config.toml
precondition_frequency = 10
epochs = 131.1
lr_schedule = "step"
Rows from block 6 of a small self-supervised audio encoder (BEST-RQ), named by matrix and row number. Rows with one number belong to one channel. Each number is 500 + 25 x the weight over its row's rms, rounded and kept within 0 to 999. All counts start at 0. Numbers have three digits each. After the name is the row's rms in percent of the matrix's.
After each channel's rows are labels from the 100 clips, of 14848, where the channel reaches its highest value: "responds to" is what is common among them. Only what is clearly more common there than usual is listed. The data: notes from a synthesiser with random patches.
# convs1: first pointwise conv (model.blocks.6.convs.1.weight, 192x192x1), inputs 0-191
# convs3: second pointwise conv (model.blocks.6.convs.3.weight, 192x192x1, transposed), outputs 0-191

convs1.43 089:511491496496525495538544460495475525476529515463440488506487487514504517526456493498523497374488505501443484497502535503542519480474532514552483516507502498525451520503531485506507513504520476489508537535465491511483497523518490483501485494490507464472505453487510514504502521481444499490503511475479519518483482472553531471479481473491511506480499504508485505524514487496536522485490528496495486532484508490461513481511487515478481492514542433481481471487502508451519485482528507473498548474478517511558502521509481522497534465478518457513486477514518497528535498485529539519
convs3.43 087:511493505487483504490504507519504486499510483510554510493510500499498461483526504519489519597518476514480503498517491529495479478539488504484521476487491483499539535508482511515500527475512504476497529519490537518475511497490490576489523495527461503520509586469498512515441530507484488514545503500498494531500501465484480507503461513517526485496483483500531476500513496474494534512498496511507527522530505478443420486472519489472450518521490495508508569502488506513539512462502463519518505512494487514463508503463510532537467460504562529480488473471540511506508493471558489488
responds to: pluck

convs1.4 102:456530486452491502525506510494489516468533493471494491498529503509567514502476499519463493482511480507485501500501506513471509441508562432517498485474453516496529484514501498526536483513502500476451521482479472503509482499499485478520523474555518473484516507495480463442468531466499494496467485509479482476472526499505504488498502499481481500503517472502527500516485512466507506510500436500520505449475490537521465490463485485510489516492491500489520496494491487496516476491499509527503476497583503471504529453508509486511529496518504454546553459513455505564498502426498522527
convs3.4 100:500464499527458471483545466492478502472491519538523520493467510491486488508502525492497508498492528520492497479530495487494473489487470533521490522480545501475540522495535506513572498527487485511481534463479523487429503502516483472509484520497434548469503484534465489524499529514484459499465527473506474489471537487509463511527528532540494494492494472533484525493511530496539489479501482523455477493488484504482512497510524521516475514456456518529573509468466529518503496514510526482546516536527534494503538510468527476489493469519510495567538499467524512502506491522474487519
responds to: pluck; pitch class: A#; pitch class: B; oscillator: harmonic FM

convs1.131 092:449553482430478507496502504519495495470451503536518486507494494533538514508482520452523540506512449489472522508499507508468544437518483479471507471505484514494457476523526536514536526525520511515471507518500486491537511501523517477527543469517541521518492540532483491452492497485502508531476483482428478495510503477523480528520529485502483489496511541498505516478511462488498521449524481522525462510505493507499477469487471493459498504504497500515476481488539452507534478522483504449521460538488500502528478511492482499485508541500465493510512482513504534514522492572481500534
convs3.131 102:523530503459501550489471510495472501549480500505507507493442513518523535473511546535475543547500457501519546498510493518495475502502559505502517478500507503475495497541490498498529511489511450534524500536522515511450481477504560469493484532506482466508499525530558470504490486457433515483484517520506530484474505446488517502504537486487480519461493503518513468490490507532490491548502507496496525533475489460479482499522483480512480475494533516519479530523476478539509530481430505506471493532496478474476465473488506549496521519484509499481507494460494507520515511503509488563
responds to: bass register; filter: low-pass; triangle

convs1.0 103:504508528490488556428510495480469550515468497514504472497451485465496504505516530452556492493489473541476526510508469503449509556539482507529468528470464497499512501522510469538496508507495470485494474483503510496550539475500530487523525498478523461469484492497544532529503498492534528528533492464525536537476529486504472514496512498517479475478508460436503519443485507530473505494535495485519498502506482509528521522552509478526499523513492486452490513463520539521524491482540486507512495490469477502524521483519555492481486505482496499498498470510488454504522470511471488524
convs3.0 101:489517525476510481456526518503476528470477487492507447479488534516473514481460501548524463497522515506521522494514537489540492445444532486455455492517482472532501497542499465526513485496523497531511459496500476471539500527505495513509507515477505497550518498490544457473508523473558528494514530512491543546529486500494487476490517484508531518499511454489440525474490511494516490480472539496489518474474484530498450512445484489472516515455445492514482494493515533472522465502480516494493495479529526530464495472482475509525511508514478499499519475521450499500468516530463491481
responds to: bass register; filter wobble

convs1.29 107:501496496488504460486433492540484479504496528474456490480533463524500469506531495502509465523541496524524490489452521512503514503511547478446467462520502500487525475474510494525520491521494474500477459482495541490485471494478497506485480481496521515477522484481491484520480501508596491494482512503478506462517491530472423528508492519501528556474509497478496508461487501508472506499492519504516480486523493479495500483466493488505516471539413504520485482527498503499517508540511526514511506505512556501458468499539473484531542520486478484518543530484553504521480469492456518504
convs3.29 091:526481514503505524521487507519504480468512487489501487521464486533490477508506517504491478481487574534499489499500485499489489485481498479543490485499490523538518479546475544441507531449509488530505536490520531516509496477497492517518503528491525566498495469499483490508528517495501524465462505501474477498544505445490557498480512501505498480511520495533514496504486540494421507509469484489510494482476485506534492503503491504524521500436446513477499493493517477526523548487480498478499516482491494502519497503516482498531482533498482506540478556486525483378491501516553517490
responds to: drive; pluck; noise

convs1.151 110:482495524538498478472617477554510481519526514490532482493472510525476503493503513488515518543490508500568485461512494463520513492518495543475501496496471536499502510492502499488525504517486543590524559498491470537478555523503520451516494542499492501539504510498522528498497524489523456478497513496479493517548487487486513486522500539496505465520477512497522476480542501490534542493509486507490524517500497511485518500518517476503532553494503501458495519524511471513500514480516514499481513474513482465524464489442511517475448495479500483506505533485505498533512520532515471492
convs3.151 106:517498547487484498510546516485539503497469485497510528486490511470494535493487508453535485495511457489516480495463567518537472451467489485524523472483459523496488518502491515496512485521477499473521494501495532478516475484504517503529486514538501545502482461476485520467476516476538505478513538503514504541497494459505526511460464449505529521484500513480499464488522471527460521503460506479511475493456479497509543508511467487535477464524513506533518507472520532550510471484449531514498529485514461505510506490513535489525449513502512460520492486503471497597459478479499491512
responds to: pluck; glide; filter wobble

convs1.159 098:520498517502461491495476493507507521545462496436493495459498488482496494492497466505495501508471498503485470519478486493491547528481500575503474537481510532513496532495485534486566529475489471484485495525505479526521515565523480521493468484531508486497506526472501464531482461527505467483511485509510541533508461507486500438530500497491524489497560480518473483507511461516531475533479535499495463525447498511481516525542460515580492522502490487503500511535509468464558478488480464506501485504522502438490461486491503520488498522477482503485531507506512507519505519481488521524
convs3.159 092:487512483514516539504524442491527501509481500474521516544484446475522517535482486501521489508464500488500506476507496494528497500517483531506464422502517522479494521469446480490453529505481524507542544496478483510528507495508499446507482522481508496496543484482512519558509522513518471503513496496470554501526526463484532450513512510470461511480456513480508486492468465526521524460502505500467526469509476550501485532461482498392492537497515483479472505536489459497500508485490480487487532543478499477473496497498498500473496482552481498481511511521523513490494506484494495525
responds to: vibrato; square

convs1.8 087:543519482561484467501499521478516524552539430455478481522518486485518516501532500502515476549502538539446501505506498485481500521481471478493538535491505509495465521490486485447479522525557497492529491462509450489493495479466459438521495505526521512483449510458507540518473481497514455507487500484511535458478552521496496512485497506480479507499477532484486504508516472518519531511486490491465513513480469527497508499480507514501511481522519459510447548501521525524493490496501484516477504470560460509520491542513491521533509502474511497479475500510529507478503511436506488507
convs3.8 089:526527529495463501469517489489521518506502517542508493491478498483520567525473475502466546523455455461525465468510488501538496469493524499443514560483482477488512508498543490536526472508555494503518533468485465467526496480467481534481520490512494502515583496512498474479493503506539474493522472525494534492490505523523513501532535466473519518483537506490528514494458530510511514472484515477483505490491512515489454498523491509530529531504505549489492489477467503476535479472497499545508525511503519492458526493522478533506521517489508519445492463482534499506491474469456475464
responds to: hard sync

convs1.28 114:519496454498467501529497441480559500534529485507516529484478519514534524499480474519505501510485488508463509514498489494511506514486544482504496525505537491543490489458498512514480508535530484506516476531472520480498468524500496502509520453466518498479501489504450485537558517450514501507544501562513506488444494482515479487474495526488467494512494515532494504519500533497491544508462521490476545499564572489504493475496496511501438494489495516437462480513516513448501502526444475516489520462501482500525533526511459487501524463509508509493529476485528484507515506492505457465
convs3.28 096:539474486466490482498503452460475544443554510515426458536513478510517504518516488442472474496524522464483485512537474515484492512482492516498512497472498518537515474503466497502495490463551511514488485490513499515514552489510506495468538518468485453484498495502486489542519490517535532509458485512514506496496506515488532480504471551505526465500490507534499508529465497441500483478468534537561467506473434467494477469508520521508488512515502471554520498484483479477514513503495497528515456481513502539519500502520444492504461509503517509490528510521509522512512529505488536487
responds to: filter wobble

convs1.138 108:498495514515512484539510482542479495484531498536518486503517514539514500506501495456519488488531493490473517455527492541493502497491486525512498503507498487504508512482444550477491524494528519523548536513506485505503493534514490453506487542517505560486509484491481518503483523520445503516492461497499463529531489524503458510493459489502472496492493521428493506527489508496508481415491486491517445521491533522497460489453481503455496525513523490499501470461483507485515496487451491498502487461480455461557445534503497495483505441464502512527531512529526486531505508459513541483
convs3.138 099:509501484507503514522431522521474478516522514496472482519497478542510457522391481546456479486502540486482522512482536523517492461531509455529482526489521530516516545511489510489507529494511475515499470529511497509484504502506483496493510471503484476508457448469469501520503485493530550501524507479533489467483490458500497504446519530524509501486491477476461476487495476525456499482536504505501476505467499490520562538527502513530513510503471532509476499485528510491468514529487511463491514471502472483492557489509491498496495520492491532459488543473509471513500499477562542498
responds to: hard sync

convs1.143 103:507525468492496526504491533510478494538475490522553521535474516506480533491502528506495460503509500494518500520468469472516505461516497520531487523524483455467535479483517490471512500484467507473455543494507497476509531475480464538513477506478488424534522514474490513500485524503474513520454462496505482512454501469534552502494536509458499534513496546500499522515574502496494515473509490541522472494530543499486470497534488534511486466483546491507448483471485513484487487501508530473494479520518482456561484502482508473477502531539517459471509458515502499471451489498487499486
convs3.143 118:489532515510470549483488480550505517501531493468501545508522483506487545482517530466516483496498479500513509523498507551507500499516508518553485515511491538485498482534505481500488495509487454499498545496538496527483476491511542508544477499519507507487514489480520501491499496536478487477503495481497470456506477517454530496520494514515492503473543519481464505498473518502530488514495472480476529507484482505477500542428475514516520542467459497501497519515479468481489459494464577528510512502496517499445473495489564512447476516491456430501514483494538518523467478474468545456
responds to: pluck; harmonic FM

convs1.170 103:518493507456530548429511462486545493504426518482551507481471509514485532491566540492502481489475504490494489525502518512505495526521475505518496483536501496523520475505485459493537466524475518501527489483556511467471467510454515540474515480460460502528515488506501522471490494504518499537542515483528530513499492486504483511557481543520503492491494499522489471489502513558509480496539521471491543505456509520502458485508486508492496514521525500524511531530487472488468501512504495453497486512473523486519511490494496501526459489525517521483448535481528512497519498583514499494
convs3.170 097:504491498447526502498479515520485460499520520474448508467543509459501488498567458517504511488515509476492519521520512484493475524496471512490509499526496482509500493467476477503523495505494523486475531521552466515542497568547467532472481469468494510464553466499527522518522500504496490532543504514584477482469458507489549478472483526470470476504520524541502536488505463443497471489488495470504527504487540494487491542509478474485523526513519470492491502501537485498519458467503513505514491519462499520513507502512492496496525513494470504495452518477553498509511533451503506482
responds to: saw

convs1.158 089:504510527483504474475489503431484486487489516482524488503543531517487496539508500478514509564503495542434495516476559500477522452487473508502484477506477498547516497486504557502509531466466487441521501490500484484521487519523514508522504447502519480547500490471499503493488530547496450480497481513472525505468473486450529478567506473525522511507490513525518498520449503493517523448464472494501492504495534490521464495505515516505568509510508499526532492515530521487523514454481518476468537527482510505497499493489460558487533504516481489487498489494488489468500475501542515520
convs3.158 084:490504504533523517487496493476511481505543493476551516533480493504516516482487542487531456437469489517546484538501492502491516504467444509497489513526507511504514516498500503503496474539477541469498440517523486494527468512509524515520509472457464451496481502487471504475444476515474464541475522517539502531470485496445497481499459523550506496477515530506528490479464528488542556499504499479496519507465498493508492490490478512519523531508511424506493501468547524463495507549510533484498489490487513486472528492486499515504519447522462504481534545511465487501504502496453485519
responds to: pad; noise; tremolo

convs1.70 105:526478480518490528441528547526573492524495490479499494481487483490497565468508494507507531563487496511512492473514523506487493488525472463440526495500496534492483491490495522520506494518477470516514495496508490511526490513509516482504494489480486517488527558545480496539516495473495515511473497504492488511511488535521505509505490529461495494503485495458476529490590521517525535513505475532499509490525552493485497506498525505492442534466532519519540544504558477519508516454505518485540485476511500507493477506546507496495501425494534528458479467518507544514528482524502501479
convs3.70 099:532506499513452511519483500520509522456444533453486522527500468485554557505509525487496494492488508517499496469484484489510506540502467491491480495480517462518510486514480475472489527494496504508546518489492481515489502539499471504470535519446515505466500474515471508505590490497511538503474497522519520518463506525511488538479486510509480456517529529488480530454544487531455444516521506454517468502482561543506479488487478518506509465543506491481463475518496504525490479454465521490474492487481521513471488554506536491475487537479494490484520526519500512540510507527515533500
responds to: tremolo; pluck; filter wobble

convs1.189 100:554484494577575491519494493459494504514558525471499499527529477525518483508468454483484549514515535503462439516487498501522499490498498540493501492531496503507494490519515497486549460517485500469514504510494523483481461493486522520515498480491492550473502515468496522503494567506554514439503514505502526499487481515488504497444518492511477480493518498477465496530490577488500493509474479522529508525482501522542500479529542464505471504491500506469501466483470490481484479492483514504488502481501495498525496439483465467503537507513501445474511493526466512471519485483515506463
convs3.189 089:468510506566535508479504478497520489508476514493487491513453495492518456501507526502512485494497531504508527537513503511513518531505497457490453521536522486514519484483456496486555457484533499504487447465471514512507536471485494479478501474491521522473493508483519524512525556469475501438498503510521508509503497501491499501513518497492455490500501567496474506467510420482516467504444489525492504503503490439486476531515564521518523498516495505508475445499552494487540489498498504486505468508530492517482529555510508526502493500563521514516549491541488533517476482514489493520
responds to: bass register; filter wobble

convs1.62 092:494553527544533506515515474487469484539495509460510496460501494506516470480491470528500480508476465466475505503521492514512466503500484508498506508513538497493495462469469453514469494527518490533492483493517525456507513492468504531543461511472494516469520485504488498536575486493501475511494473502495474511509500531442510535504475465504496500527517484505495489492530542533443549521524521525478539448525535493518489488508492500499499492475526471454495516476503500522493505529473469478517492500559499515480473500483594475478436510477513508532515536523528518493496528531487514515
convs3.62 099:498503475548515499483448514539526542537498540497484511504528494480475531479490518521531462530526465468493472513512469514476491504504490509479524486521483482490503484547545464503491519452468486483523509503530484488516486505496480484497519499501468549459495522500499498465482520515455535548458503510509509497486488522541514471485488442528495533484523495499509497566523482487499499527476478511512500516555531520459479510489536506512451477542508514477497504519477495487446495492500503516491557503529493457484527490534531570485454501500554513471500460482510508489509514479457482505
responds to: drive; filter wobble; noise

convs1.175 087:460485486503496484517506526506503494471489522477477529495515488494497540519515437508482508499473478518474477566483502487514498546511547506475497501498491524526480521524520471511488489474524510498482465493493485496487471510502525512467512475526462518516507460548501501523483502480531472487531520499515504471548487498510521497493506495509496472504491491519516508503501479515524457517482502490478495503469561539497480505519505497499488484522503452479481498498501514497477495458481496530498313485492522511511522495499478514512474507505507496552507506485464474531534509511498495488
convs3.175 102:470500512499530441499512543508526493513463533446521518509500458507530494468482461499485491497498496566450483461490534506490483539501538523475453501511492536501522523490517531501466524502471515508477505505503562469471493496493488524488510494492502538476458447485513491474466480522541482533496477587480475537526491473512470442472508512523535455498493446510507495494535494470521485517477507519522535547484525519457489488493502507508485504520519509500528525490468516507509518457482477463500499511513477492500517530512530548466512481512474507526472512473525510503499503499520509497
responds to: tremolo

convs1.68 096:506492502518494497483515501506555558517498501486479506480512493465517492451511494509494499480529523447508520497539485518487503527461480491505509510520497467510542489475498494500482515570507501501504531490521517465508519510522502512530481527456510497444537470489521488520533503503487554505512487508502538522510492532477467500468482513496482477490484480479529511501478480507493500561517529516526518509470491514527537481488479503496452499420528490471530483477506514515512513520478455459549550528506476521477501487439526497523452455473484553497481523490506555462518483524461479513
convs3.68 102:513489550492506485510583491505510545473506476472515504482505510495492467506574540460488510467494500522487523478464487463512494472448504510466503512497484521532541513507488494490494469508481501484488502481437490519509513458529516527513503557545495509517480455506546497479526518540493482521505499557493524502535487489492518483519488475506451496506507520576514491490462499487523497471504494520538497473441505522487583497495493503513526497472492499512513464470509478508486527484497485506488488460488506488485520497463477490516491491483505490494498467504546485558483480484484451488
responds to: pluck; drive

convs1.65 113:507525485494517499501505506501498548494520498493505507485491521520536526491475501539517506509519516470482446502532510486505471515495510493503571481505522492525467499496473495442504447515489503490467554524504507525459483495547492518497480481503512478529511504491446474497500544494552470502499489505520546492478511494499471498512484496508500482534508494466498496504511526505470525489450477513559481454417508496533497503492487484477528539531493495446489505545509478516500487502566502521510500490508492472487449498457482505515504475488449534482490464517474463462430499480482470465
convs3.65 118:507493435513502491495511475492479511519499498473489463503500518470477501505486530488429514503473519526504421470530486480481474537483494500489573508513497496417492506503526529504560503504499516489502504487504548515448524530520516509495478487496502525558498541496479476526524515499456487507476506480505518512541532504504496488544486517503490481467499567516496475507504518479495477481519513504518535498466523474464537495530523469494512522492484504479437505534489435502489542512554481463475472502484519466515505504526516489484508504511471471516505494483513500503518492499533473478
responds to: high-pass; filter wobble

convs1.167 115:481492520488514484502498569558500511489502496498500527481513541511440504458501505498522495565537455509491488544518490506491497513504487490465490498483485492470501452487485479511476506531464510611526496496483523490491485477475522493489520482482494539500500538496489499505509474495542502516483454506515480516469491505493463531496519516488511558512510515525511489462510496504513478501526487503510506467493508464518501482520502519505504485473466510515491516478509481531498493492464519470478470509517445491498418518451509487499500511496466532509496503538510496606474509509532495497
convs3.167 090:469499476487506501472466497464530507544462488506527530487542528484520531480523486488511505534521430486508492484532548495502506524513467531490490507527503465485509537479521496525503503569519497475515489519522481487498477490502523490519488475480484448502467556486513501513466518490481502539496512513547545510493484489542470482492480450485507527484495482478487517485482494507493506527536467530480535497485522498475518476508513488494465488524565499464506501504496529480504453481526492523504474486518499505528420483492489527512479478511515507505487480524491505610494501450487481505
responds to: drive; gate; noise

convs1.55 106:459480462506481481510503519506475522508505540491512493505493498513471527485485515465495536517505480519470573506483512522512551468532502456502478528486500483506495500500493497505473507532501498499503550497514507444555469474478493481472529505504517536460549505502533509509479534502548487488477521467472525506472519501494470533499491515538518513494485496509515502514495526505503497468515502501556463490525497510530510496550480546467503517484502470495535514489547480520476492519592504474489484511484501462507454514496561501496454469472483501471493490510523540458528446484511454511
convs3.55 118:508461490518498499484491509498483444495515521495460522495484492490509490526449524468477491499473494489499464473509487494464505493505498538545535475489470511455503494467477502466489514491485486492483491478460540534513510498507503525510517501478503492488436514501526502489478500492489471497447451495491478471505528520509471494517541472503519472522501559550523487512508507478471501498516515505472489531448514490479560506556474495492495494459525476451427512450509520526487589470559545513494519502486488496523502492520480504479501499458491467492484546503487499475534504507511482508
responds to: bass register; filter wobble

convs1.17 090:502471509534504476487515479517522485534556475529487555488503482550522495462501503500498515553503485462459494522487504516493506523499459509519499499514530514451542533497467491535492518494481516499480452485461508475508515513536564540516472507446533503479464471493477483535511481510565477489526497502481489483511473526477490515468525520531481526448542489496480481470503478499519508543507536539469498501553499500514484480529501480519491519528524486471529519508536516465503512518460505493510534502484493488485509500510536474496478477515484531476488516467478483543529461526560514473
convs3.17 102:517523419550509467471513494458501527539475543514485512514481453481517494484457504514521454547504448543496481491515466461501515507533471503499493484486488493488554475457505478508490481494509477497491474485484502507497529498501503528539509530478492479453504483518508486498517483477453505533501480471488497495515524533536498472490525437461487511442505522508522490504517540495481481521495546522507516522540485484514517483490514526510470497509493496470494502487476494476519471481541508530488490455485515483523520528523509527540509533465526520471493439463464529515495455510456479499
responds to: filter wobble

convs1.129 095:502505475486515499457500502500535487481537533495508501506496490526472545507473478493477490495506494486455525500499520504502500522517519485460482571490503512501461507514507486475505470462459501478485521515432488515525556515533542548479498457484529498505460493532511494491508504518498481498523490505504532497475493458541531482520515512488551506535529490536454528495522502513488494491508500532508507488488479514493480539558475487517474464499512478458538504485479535527494552506508594507500450508495513492518505489487519513487545486511500479430496498450476514493521500537533476481
convs3.129 115:554483485480503510526488536487572522456504529506566532503519514489519456534484428474501461519481496498509515504501531507509521508492510493532505489497494454519519518482491488457498469503506452492497462465460517504516493508484462478490517473479483479547505538509503534505545511470528506502512495492526511478506490501468527520483494503446559459504508516495493518478482495503511514536513508508496473488517496540487478498530496490507485473514487484484434486530531516481502488518472497505459492524511559509485484500484525489545545494507515560511482535528501470528556513498534450496
responds to: pluck; bass register

convs1.186 086:462468489505528502514480453469527469535559497477457492525486502467439483495490479485469492546503523500448493574464481499528529503486481521465511496498496497491450490502511488483519481532485484477511505505466533486535518464548527464463506471525459520484495535475514501477468491545517486470496475526509518523473494503441469490514524495546509466508503517527517513505557439451523531523483480524493489532500519466500505529515524488497508485531484508491510505499487476510503509460521479475517533471479508495480476507487507533522532495451463495471504487475481481460498495508499478521
convs3.186 091:538525483470492497503502522565495465495450487522500542515526511520497454476538526486472478537519557509499510478488577495526515494496562504580481491470514497497491497468484491486510499506492494565485506512463506488499490487465465456527477519526513531493530526509488503523534509461461507459500522482480498497526495484528499505479492483471493518488508466493478479491500489555494498523455504537458497482537489456485521478508510466484474485424512520493505538530514511481498482520483544532468464499510480492492481518481518481485504463478513516475525486476535491506524508476484511491
responds to: drive

convs1.165 106:524545494510528472492505537467523519514527537519511471518473491502488542499520524478525500503495505466473443510464509477521525561475487492475507485516501494540484461511507515512520510488490473506480497496481457526456507523517533528553500507490489522487544485477477522553525504505504517501500503482533498529535521508496506488512493504513507500526563503532472523499509546491510504569510507490492503474498478516502448460549543520500489498533500499498501496473460505462499493508450516509508499445510518505525489480508493469448517493512503432493494475484459503492492474432498507426
convs3.165 109:525498538544524472484524493490533500490550526473519431507495486526456457509511538504475516492500526456519453524491531458486470471478506466495502491495487477448495500513471512505510483491492488434529511493530468514452492508520483482477476462499473468483522498520460426524483551510471498501520508481489527522503497504491516517513499534514499500447468521501498503508487521501494511443493472438496507476507508514467502474431490505527481535512475491510493511490501456508515497560522489480524475502480560494486514462477514487489501489516507566500510518498492521514483490483500483486
responds to: filter wobble; low-pass

convs1.3 080:537501513511474518510504493516508476461499487497514516484429515525501545523508530539505492557547435500526512476470500478495504492493519500516501488511473417527520413485516488483488500491504487535537484506486551474520521508488538484514510555500528503490502551500526513504513471493438498499483504496494520515477507488543520528516498532483494471498530474487506503471483510502486474512477488486502487469526495476466529519520476469506467517512558460488505470507497501505474518523433480511499486487502502499477455519523530435516477531511523512465530513499525484527499475496526518515
convs3.3 074:497489503497540531472464449497526501430502484512512483496439528513514473554493490459527517573496529492534507555497489483483488479486488520489524522518524535473509549513488489489511469416478480480461513506498515493499493500497473472498473451501487481525527516517462503526492490482477513489510472524501491472502521493483494501532534518506505501525494491471535479530481507491479475474480490480477478493492499472462514497493530473513453489508536612499479501471498487487489481483463453523507445486505521527495488484506491479505523489506481494521492463499501466536519512501496484488
responds to: drive; gate

convs1.141 094:447476474504450527522486490527496504477488467482511528518467481458515520477488466494500492512470504531496534488505505498483511485497513503507452488497494546484504532506501509490471527517530490493528541489498501436555529488492472463506547505499480470521506508501569509484457480501499478488482494509486492506514479533519491511462483542504477537465423497515524513543525454523507488485483476508496504517507511509463506493496503518487501500506491545522492500485550518547489510466522490477488469491527488532492532534470547522515547523500537499527548462504475484529518524457517502570
convs3.141 101:479500483514485550519505457462471476502501510497487509509487460456545528490487535466526532487482507517467516463499462530531494524485502495494564479471463519497490532488507506496507527496467472566521509508525490491492520549513492442466487510483487550498502495504531483493486527496426524490477490511509504518488502464505495518486520513512542524469511484499467516443467476547511564464533507499483493578513491499524493501513460490520503496472483501471493487479477503510531492488425503494470516491486467530509476525484521511509486458501510509470527506497476506462485486536473494496
responds to: bass register; filter wobble

convs1.25 098:539505494514500516491522506482469472509491516491482468545502486509527498548497495526454543491525497545449476490475503482517521500490502518467503523503496473472483492511491474451516492557489485481487527483522510563495510454543484525498511488491510480491480480449488499503502493523501512472495511479533488510478523490492486491503550468526538519461512481535473503524486468504511463484513511513507484523491438551531590522506501517542483495507508517481470495497488471541476482476572526504525522520496534504493539509474474475450505530503476480473508505503500446455485503466494465492
convs3.25 101:556496502489503512474516546480466458500511493497519456463508525512475521520471494438509479517524508505455454475478510539512483480520524489529523510517501509483458509474542524546505508542504483503492468518527532519476506520524472499493513501491511493543535477486529501495531487534478464529523537492496464511481517502506563478475532515485451506488503483516474480465481472499534522499534506526480509493491563473479570571490519481484469486499501498506464509457501503499473484513500506527508501500509499521493481522515460505493513499482488536488467467483492488485449503468459561477
responds to: tremolo; drive

convs1.181 110:539514475453517505478520495493498489512523486510516495466466505502549527505465520533477494489494550465465512511515483513507477492513497480502532478516531483525498497494482472474542512518529509521464486526474549504465514514528460485506492512475487489477491485500431490470486473485510490469524494517493520435460481533503481515477488499516500499524502534463524472495513503466484527531492488468531506505505501487501522502437483490492515473487501505425497517513547483493499526504479493469451519506519505506528508486485454490587477494470526580481477476503504526504450542494536485491
convs3.181 102:487507478471508481528462478506487495527496510521489540497504487498552487506522471525517481513494506550515502475522489463515483473528500521508453475507487528555529503501494456486497489501486480584494521501503480528532456534469510478480503517483507486466469438483530481503505488484494507492513495500513451521479529530525533513485521470501495503471506470495466567497515489525517507534496527486516483563518480501495512485459473470480503497472518506437507493490512466518525474443475498507576517503508464481480456538528484490459496491508502563502512511513474484491537495477492515522
responds to: filter wobble; high-pass

convs1.107 105:536489496524530493532494501499512499496548561458497481474470506509510519485525529514493509501466503491490498510538490477515477480471500516496523507470477489499498499505492518459548412497523496506466513491516466490510465495414501476574502471502538492504480494503484493531524545500501524529524466470467524521465521514503473531518510522498511504529492502513485456485498524530507504565560462496500501462485488509471473453484488510467507524549503498517499532476484494496502517511481501544513508538533485440463513478534498458499516480528512515482457493504513476496527513479487495511
convs3.107 100:494483476520487500500524488476506492492552440510502449529488489517491527471468542486515486500532519492532521480514510504500509514536514505511527471507502494462499500499504527529458497491506511485509539487465480511477486463453520517464514522507508483485491519500469482579530462495451499469520507513488557516515520467503507523512496480539486508460502468489517461517513536534476513448482542505514542474459496503521513429535517513550508564517486498518496455468483473512503489524502523520482470447446523449487494510487510485478499521472503530495503500485480494513507472464476518511
responds to: filter wobble

convs1.164 103:535436511509492515504498477456497512515478468472505491479521501474513500545489460513507489509469541535487547517476522501534490513550475506492508500494529512484492500520504479501458508513564503492502475488535533515539537516540434533521498526436490557480531493490490497532462525521511479456527464517494495492474454556491497521475512510540445506508481479476509511515477489478496531528477485484488490521494487489535561512516497494514485518514482515522462512516524484536525471487506511500472518505521509489480497499493500513533548493472556540515516469488517479489488551477513505471
convs3.164 093:500438521541526536488488491490521515476492489471506483537526501469502526475464476459550517494465483550485537494487490461495500465506482511512501516512540506496479496473501519473532525511559489525512497497446548535514506488516438507442480499495456506516512496496477506528467506527463489540469498506503512470479583479511513497508497538478508502461530537494479503493468526504506516505521509494501512537481492507493456521505483520461513500520484491499493484502496506490584522489501507512466492497487496463505501525493507509516522489489522443471492495475534487528452438468517496476
responds to: filter wobble; resonance

convs1.83 085:476529474464479498507511559438537497493495498517471485506449508492443576505500460481478506563460533484471494520498489513508505511501499496466519500510509535507494599477504528509491524486505475427535512476491463489497485518505532505525479464512490515507512520518485506491512515481466478509471476501507500543476540487546556490500506530498489525508492491518514508511516508481461511494512482489500508543530508456503524512496496469498530509497523531552516525483490483495488496430501501493506483498491494504491478491522477526500554536489519526442490507497493517456507484518520492509
convs3.83 083:554477508484479471503538481476514451470490511506535481492456532494535507465509499489483498453555538482495504459501482529485484513515473524524493487464480521506467461479483519530482512548491460546515481521504483494486500511486497475493503449473529490478507479461486486500458537507535508493507508516506484513509476463509476523501452536518510470525487503470475504461490482481517519533468482476490424493508502457462493504484546509491505462502484457443503552495498507495518510513483485495485470477502481472466498516530497499503433493491508493492561514478459498447467494505499526504
responds to: pad; drive

convs1.56 098:519463508498507488479564506469499510497500521510436498499485494481471486524478504474489507513510485521489500444513501472532501520474537499486476517484497535475507493484513508485512479501494458541493517537517517502504505489514517503475483451527518501529485521513500505516489510473566504477520490538507539519459513507506472465471497498498527487517525515492516509531532481495527517496469504498493529509508550487463482523477529485495459504500429549416503494474481512492540495490507485478500573482493488529537502514474525492478570505480496521424472480502515478535535536486504463517
convs3.56 098:483487516529479515490480493475485487477489486512527475471443471510491492511495470526482532498536520513472484499547509524462530515511547476472473462522489495458514529525477529511496540470498505461531533496546523478496513505512510508497474537481520497493480456503499508496460487527521492490503488547496500523471467498469555508483492527542484525522496494495500492532526488487526481488489488491503493502517544553474477516504493525479478503468478501487461501512460486512501447510490543455483586561492494536505494513527507497491527501498494520558550525483468441446491518489475477512
responds to: filter wobble; low-pass